config.toml
model = "autoregressive pixel model"
dataset = "numbers of one to four digits printed on busy colour backdrops"
train_examples = 147500
image_size = 20
horizontal_flip = false
levels_per_channel = 4
vocab_size = 65
arch = "transformer_decoder"
width = 256
layers = 7
norm = "layernorm"
norm_position = "pre"
activation = "gelu_tanh"
mlp_ratio = 2
head_dim = 16
fused_qkv = false
bias = "none"
qk_norm = false
parallel_block = false
inner_norm = false
positions = "learned"
tie_embeddings = true
init = "trunc_normal_002"
residual_init = "scaled_by_depth"
optimizer = "adamw"
lr = 0.0018
beta1 = 0.9
beta2 = 0.95
eps = 1e-10
gradient_centralization = true
steps = 25100
batch_size = 128
epochs = 21.8
lr_schedule = "wsd"
decay_fraction = 0.3
final_lr_fraction = 0.05
warmup_steps = 750
weight_decay = 0.3
Rows from block 3, named by matrix and row number. Rows with one number belong to one attention dimension. Each number is 500 + 25 x the weight over the matrix's rms, rounded and kept within 0 to 999. All counts start at 0. Numbers have three digits each.
# v: attention value (model.blocks.3.attn.v.weight, 256x256), inputs 0-63
# proj: attention output (model.blocks.3.attn.proj.weight, 256x256, transposed), outputs 0-63
v.16:522496460479503524472534463534519503511498484512519479522499511473525488467465518516506483536501528498512488525505499499493506498507508521499536504504476471487487527461522499492540480485493513
v.17:509510497515498495514478513490490502519492452497494498485523519511491484535506459506484503500529506495514484490493490536508511498484515534515478512523504526505501501506445511513490506497477480
v.18:492510485510474527487512506458462495517524507467490496525485494470495507517502550506503504526516477523490523484513512529510474474487476575484494491506517524483523494496485518471484496493510484
v.19:497490523514530506499505524488498456532531529515504503526450492498515479455495518494492494468473525441493488492497516498500522480460516530515491527509555478489469475486504474514499499514516486
v.20:500526523497489468517519517500496470447537499499443479502500490498505483481485493492521509544535504499475508522495530552465493584467492502521449535497474481503512461521482518494507491429511537
v.21:513504509467485500466498514527493538468493449526490503481512499530495547552506524522489524453512516492495493503492485529464486522471528437499497509568469491487482526518500501496478488485500545
v.22:505531494487507489508494498563503490502476475457511501519489502489484508511527529534480514510516544505465484526491480520525509487527471423480489517485517472515520493492501507486528519489513525
v.23:503511509507481458514510526492487508554524498506480508484483504526505491488549487520479522469514521449496487517484498512489503515492497523517491544470518526527458480533506506479493502438476469
v.24:476505514541560493502512522500485478502533467543499489491478498501509492469508470467513483541466496466518528451484537507534502494526504505507497497511483497525522516506506487539523474483499537
v.25:510515493528489494507470459453517480515481499525453512484509500556465503477503482487484481468499517484518519499502520509576486513482499484511474457422539502520500464532514490482496482493497467
v.26:487455516490524491486504458520478499512516505513503500503493494476499503497505520498524513518470471531490457501506505475489544524494515539457485523442525468491478491479469492515515510489492463
v.27:501474484517481477497472450532496478534482552497471505500511513507558436496481528514506486542462508495507534533524519483464500448520512503519532519502508530498472497523513500515501448464555533
v.28:507502513506477504533468528508528491526544492548529502471538465472494464473498463501497518497483461479531499508469507494496541520501488531527482558520482526519457485462467499543506538504469518
v.29:512502513499493476487514530502527478483482481469505503507504514483531461458528499499519481500501493508476505497527508518521541523485469528468477477511563517495491464514473507537473492516490545
v.30:511466494509477494478506499512496508517466543516527500494469460492485496519493497502518479596478479461514455502499501487500483456523533510524512491424505493483532512479501479487543532506480466
v.31:524482484496477494482509538504542532512455491472462496524476495510495535456498468541469516548478523498484502474508471510492498512466526481493526532544519488488522505520511481461523485530467528
v.32:471479516534491487502462489445490509494505508476497493510497545518507492481527544534509460558482512450484525480528494505539478548465517540555494531522490527492504509482513507544507511523452457
v.33:460517476464512520486579540528496517518517473529511507543494492511517499529478522539524492559499487447491481505519477488495503461511511522482524501513563530485490506455504512536503514510453483
v.34:534499478462454513469495486478529530511516490505527488501497480517516490482490494538578501528499538498512526489467483497467525612489493530453549466522466489464539490484504503509525483499518512
v.35:492507501527506485489454525557543537518468527486486498530531504513501461458507542508519521514475477504512459503540478488533519515506542472520485469448503492493494508465491487486530508456498469
v.36:486508516471501472496501503537551523508474516501500504548471542470476520491498500512487497506509496464464524518585489500523493516497463499501478499462537499486488501458496481525511465493484514
v.37:518505487511520560463461546525493484533483508489496494493517547537505533498521444502475467580481458502509532538464461515466508455534490488547507510516486539494488518526481502473548517512446482
v.38:516526497524471487481557556505508498464501479457496497499515546503514501572468476534490513498458494470541522441484493511481533495479534447520521543479488473510508516533500468524501467481495503
v.39:496463518526460558517502503487499487471510482453495498514477478441488461482492457496490457517512487518533499486564518509556525460557489531495453527540515534510481504476527501491466512469532550
v.40:458516506518493517489489433469438495486541533500509503520521486515495492579511499562511513523524509489491504519429493507526482485525532460532512485488460489486492487479516518499493522469559467
v.41:540502463508450482536482501508457479484485502526467493539518504455504542499472520516456515481496413546487478511497516526497490531437526475521503534492502500511480503524483519523498507489545458
v.42:509485505492507492510509471539515525498469499523472491457551482484501538476463424503460494538478455538478501547507496497507471496491520522509526482493499470495506516561479522458497503506479476
v.43:495464541511487511513486462517508513469513518464491507525500489529471481465451504532542541478480507476516518529550454508541483473493558534465491530445483507504491483488494489487520521447507505
v.44:482509537528505543476465476496475542477494505507477509513464484491480449468474467507454468470513522506523547522537486504567499479456529536487500499488539536496519459502496476495504532448535504
v.45:507457465497508497510457462484523492556497442519532504426509540510501484529518562526490493451517465505526493471511494492459492481479482537496551509507534538494513484497473474539463499531498506
v.46:484489523507503521479541566543497541445530477452464491522493503534469502477493504505510484473537504526489509497491510508496507550491544419517479544584466523464517526474480507493503507491477581
v.47:483473496458472515504548484503476517489543531487471513517504493546483505506476459530547537530460500493458487496485480508501478467499528571496462489466512495483496506485492523455534474489486485
v.48:497482458521544498498508469456465513535534495488523506526500446494521511523491491548520532528480493525490520512464536484495519499508501490495484483496524469472512437501536511474501508509524464
v.49:471492528466488499437481500507469505525508508499514509521483528492498473490497471523504491568469495512481479521499482487531496483526483494601553468535434557502479508491547499494538507519523519
v.50:544461452482502489522521530534515456526519483475512502494489520505496486512507525539484538484525530495503475513507510510437504484509528456528486514563500467469513512496492481488514542522537529
v.51:534506454515529546525494512475510472535493510493493495524488504482478515541473474500486475510482479502511482531542489516510495486466525554487469498471511508482489518505505500459536513506511461
v.52:505496501513531546475535473481467475507477483522528510508486472522496461449460527500483521515523461507503521522513502490500532510535512491492495510548493530517484481472550518483501541505429524
v.53:479458513464505470415531489461541539513513466475477495452483493468490514536514509496506514505521514508567464491485529499460515478529471525501500532475489487465487551509484477466494481549536502
v.54:471509533490485534487504490447556455512499546509506495477480523482528483511459499520449458488538467485513474530489496521511478497465493520479494560457500459519481493484493504561510487513494480
v.55:478518527526571516503513501449515515488517530447553503467492483510498499489559479516504528525536528483536447530460504493498537456475515522438511503520529467496505484491491481509490545461479519
v.56:513466490476506525483513517467519503496517521484478495504553508483469496440490515517483536500526504487477527556553534508522534507523498520513510486522539527512493498506481502482539489496479416
v.57:503484494497483467511551561575527556509459488493534509483478540459498518495503527512513479523451489532510487497539505495502457495486509484541519517509467502476487523483519506514520519481476504
v.58:526534442512475511557494467533487527510491470542493495557506504475507506547518540545525531502516460449498507511490507517477458486515481516487518477497533491532505532525495512521517496474489484
v.59:508461527524482517543469485490471504493500485459521497500496482488491502518479457522516460512482547500525467493519488500545507525458519520542486504503510504478481526520520494525510503485506493
proj.16:513514487472474470503489539489478513552454516465486478509489480530491480526523490480484501498541519524541486484512500553483526480474496449477502513516483491536489468522458476475493516491484502
proj.17:516511550543493487498555506483538468514559528487497524470520492505484521471479503491524498492458486475492471517501520481529509485482452493501532514503495476497489503519501505489524502512532499
proj.18:475503445485491507507514528521532487519489462483483507449517473470528515482524505489475519473511480501533478505471489488524510478449512490509493483532485479550469502483490514504483507476525517
proj.19:494575523496497489517510509524484497513453483499506517487516516521510511458500473490517508505472502504526512501523482489535502501486498472505487460484514520521501477509538481539485550487501477
proj.20:484466473478550489512491508494491519513476534511531489494472494545445470518527491507485479477463501489503479539491493469509520466474470471494488469502474460516500547515504501538460502495493534
proj.21:503486522518493498497486489476514493503519531512495531496520518476478488504546479510540471489478541482494486503545501456510502506552500552525504497483495493490496515508504494464491454526501492
proj.22:506476547518519476474483449500497508491511512468497511517504472492462495483495472486532527535484524511530494456507512469486509509524499463498509516491493521484524538554462437473529504489494501
proj.23:530497551485486538465510472498533486500501518506509481484521521468489497480499507488493495530464495520496475458512502484486538530526487488473501466487484498493499540505542500556490510482478473
proj.24:540513489500480506466471487492509498509488502479536480508506512526515490487468536526513456492523482497500501533541516515469521494462463526491485507497487481466499425443522527486529464487511480
proj.25:523527499516540539512517494515523499513541474508505518515459471455508515499465549483480465540495514514498494487486494498462510524528512500511517538493519492498526544548512490527496486517515513
proj.26:515492456526528453494511513505492488490506473487496515500517499521467547476462525499521499500538490492524481510459497485495520483487501482506511485519485534541474480493520505532509527490525496
proj.27:499490507455472528493492558479490513521512487515531491513511514487473523532508467490431514515516474544506458481512476522507506511472536487493493487500505488531499482462498525477509534511458531
proj.28:507490528488492485552526463470508511501478523500523511541546534516494512531460528493512478501496486498496480525505518543483496485532524514479506490480505478462487542484548486521507499515517483
proj.29:466516539448523488574498509504481518474501485477466484503506475468501477484489472519470520524500517505513524520479504514501464476491518480489507493521506521509512478496544503510495487485547505
proj.30:485501464479479534478490457523499490505509462499476524477485507522489510484513499527494520481581491504507514514454477493483487494534492502503480499486494518513471486448500492519524511507487506
proj.31:474508489495497550494501487505473486485516509502498512470511498484515485503485513523482514518501509505552481487489483449483556496516487494479476485503501487516456454503490502462497511496526504
proj.32:496555474470510536485497519535515489496502479508500488459441470475485531530468469478476477473527503501524449486480478518486519465499493460472472489504511491484529541511534512480488462517499499
proj.33:504483534511449494495472483473523497510481538477487472477478508480498523506498522463509480476506500552486525467491536497506512513482483500488464478535515495512558498472483496490483488506507515
proj.34:507508514513510488530506514534506499506541503522481490506479470494558453491489514504447500516506457490466513524521475490497488478513520520486506527486519505577519533472456499516473495485509514
proj.35:531494493465474466530500461461524491512510490521509485514474489500482517505483466493489489498469501461458509527494527494540452470537495493498526485528525484491507480533478488490547496529493514
proj.36:481518482538491549480506525525481441499499502497502497438482487480511464475519466471478487518478530524487471468440473477478504473503498491494499535518484470535526466513554510496539540523464497
proj.37:500489520502471486521493460462562510519516491504481502510474455552455507491443511504498526469492515534535474498504512504522474510513473484528500526514534491470522509466535502488513460491542499
proj.38:494495495496534498490517490518491507479514476537514515506537480522455480469537537507510504491476482540519507513514512498512470502515446489480494498511462538481484486515479511458494538533461486
proj.39:470513521508543516522484519512476474508501506511491481473533550518477486541468513521520535492486532504458491458505502518435505498472525495477559486478496482452511471524469490501495533522480491
proj.40:517484519468499522526498507503514547528500515506508494490469486476470502470477524474486479483488491509527501520525507488475494468470490503507508521522457502509522564476494496505495500506482475
proj.41:463501510472556489496507491498492534530496487513512521461474505502487494487514494500560507516535512447513528519520452501514504479574471493488496470514490482505452503519526486468511479484497518
proj.42:505466501515470464494514531479521487518500515497478507509503470500508470486542517520517497474565517446534514493497562525555492535509501524484530489511523494509492471469470489530471478486501481
proj.43:509518495470502554509490525521463495519485534532508466485472523489529458514505470499481480529477488533444526501480531510433500511538486524478532479513545498482476489483476490479472508510466505
proj.44:483489485509492523503503498487510429543507477474475466485504521476503472503464505488492524539492479489459498485470517508460507483519449479506538498515491494499517515498450493519547511502480475
proj.45:525495493530497513517503514492472516495513505529489516552471500510557564487474451487507526531507513537469510515499489510504492549473458506521418509489485534490455512482532510501502496481516484
proj.46:495511515500486482492478495491498467500492494521514518500485469466515459504530481495516523523517476464516505519522479487497504474494484545473539461471521494518498499484498511514502501524512509
proj.47:500491505453470495508470498512507485491524511505494525518472478488525449511516527462471469465496504513521516487510544476536481537519499495497522492527532520454508521488517481509485496523490496
proj.48:489528509500448492475486523496500491530483482515493482513509549540488516497505532492520512483502502474512505504475461513525513457508485497534517526470479527527485516503518507529514491496481469
proj.49:477505510521542488531478463494479497529512459545475430494487487473486533488516520445555504494510511476530484554497553505503505518502476478513463508541481461475511510510471530576497501486485502
proj.50:501507514480547487476500460491485516507470532520539496480470514487526505479506494451520487504517474543505531459500492508537489469456460509500450496496511518507545497529524524513489477500440500
proj.51:474510526471551495502482492502491512483488501529500476490458484502514517473513490458497497490524510498488507469513494476547531537500497429512466509534512506507539464518485483489508471492462508
proj.52:512512519459472511546462518504524543536509482458467480525539523513513515487513492512524448533466566506480499429510471531484504499481511523513502519490523489494566461479499506497498513479526500
proj.53:510507501553479496529523542511468486466493538539513529530568503495530518471540512507488523490464490457488494562506466505482521514484515509503508480507494498540420455464495511565500520501518496
proj.54:468483472562514500509525518495504517541529489488502522493511474472481514510553501498539535513501493502481508496498482516476538504543506506504512468517548503474516499505476500433504532511525488
proj.55:504472499494489524505469501516518469492509489514409483510562489524481505523495488493503489497471462524491513462559477481448439519550532494509491501504503515558492521472473455462471463546493502
proj.56:491508521496533478529532485506516516512489452487546518489478507541468480500475505506526508477531518482517533471495522537485517488513489472499506522461531478490543471524496500543506512470486508
proj.57:498502501495483479485480482505484464515506497517450480539521474482500508480501463510513504498481520477504517509474510502479524493521493506486483506517515485524509460508508520509525515493471506
proj.58:496485570521496488460479505483512485460494531473492493457493539491446495491473485539507502471498502508482518445504547522537557492503509479477484547520491528415485473543481508486494468494514500
proj.59:509538507477498468432524535509477529475476510529451512532473486474515495485488489464473548464513452481508538472486548494513478507503472521484499493506493512503512461516504471457481521501509529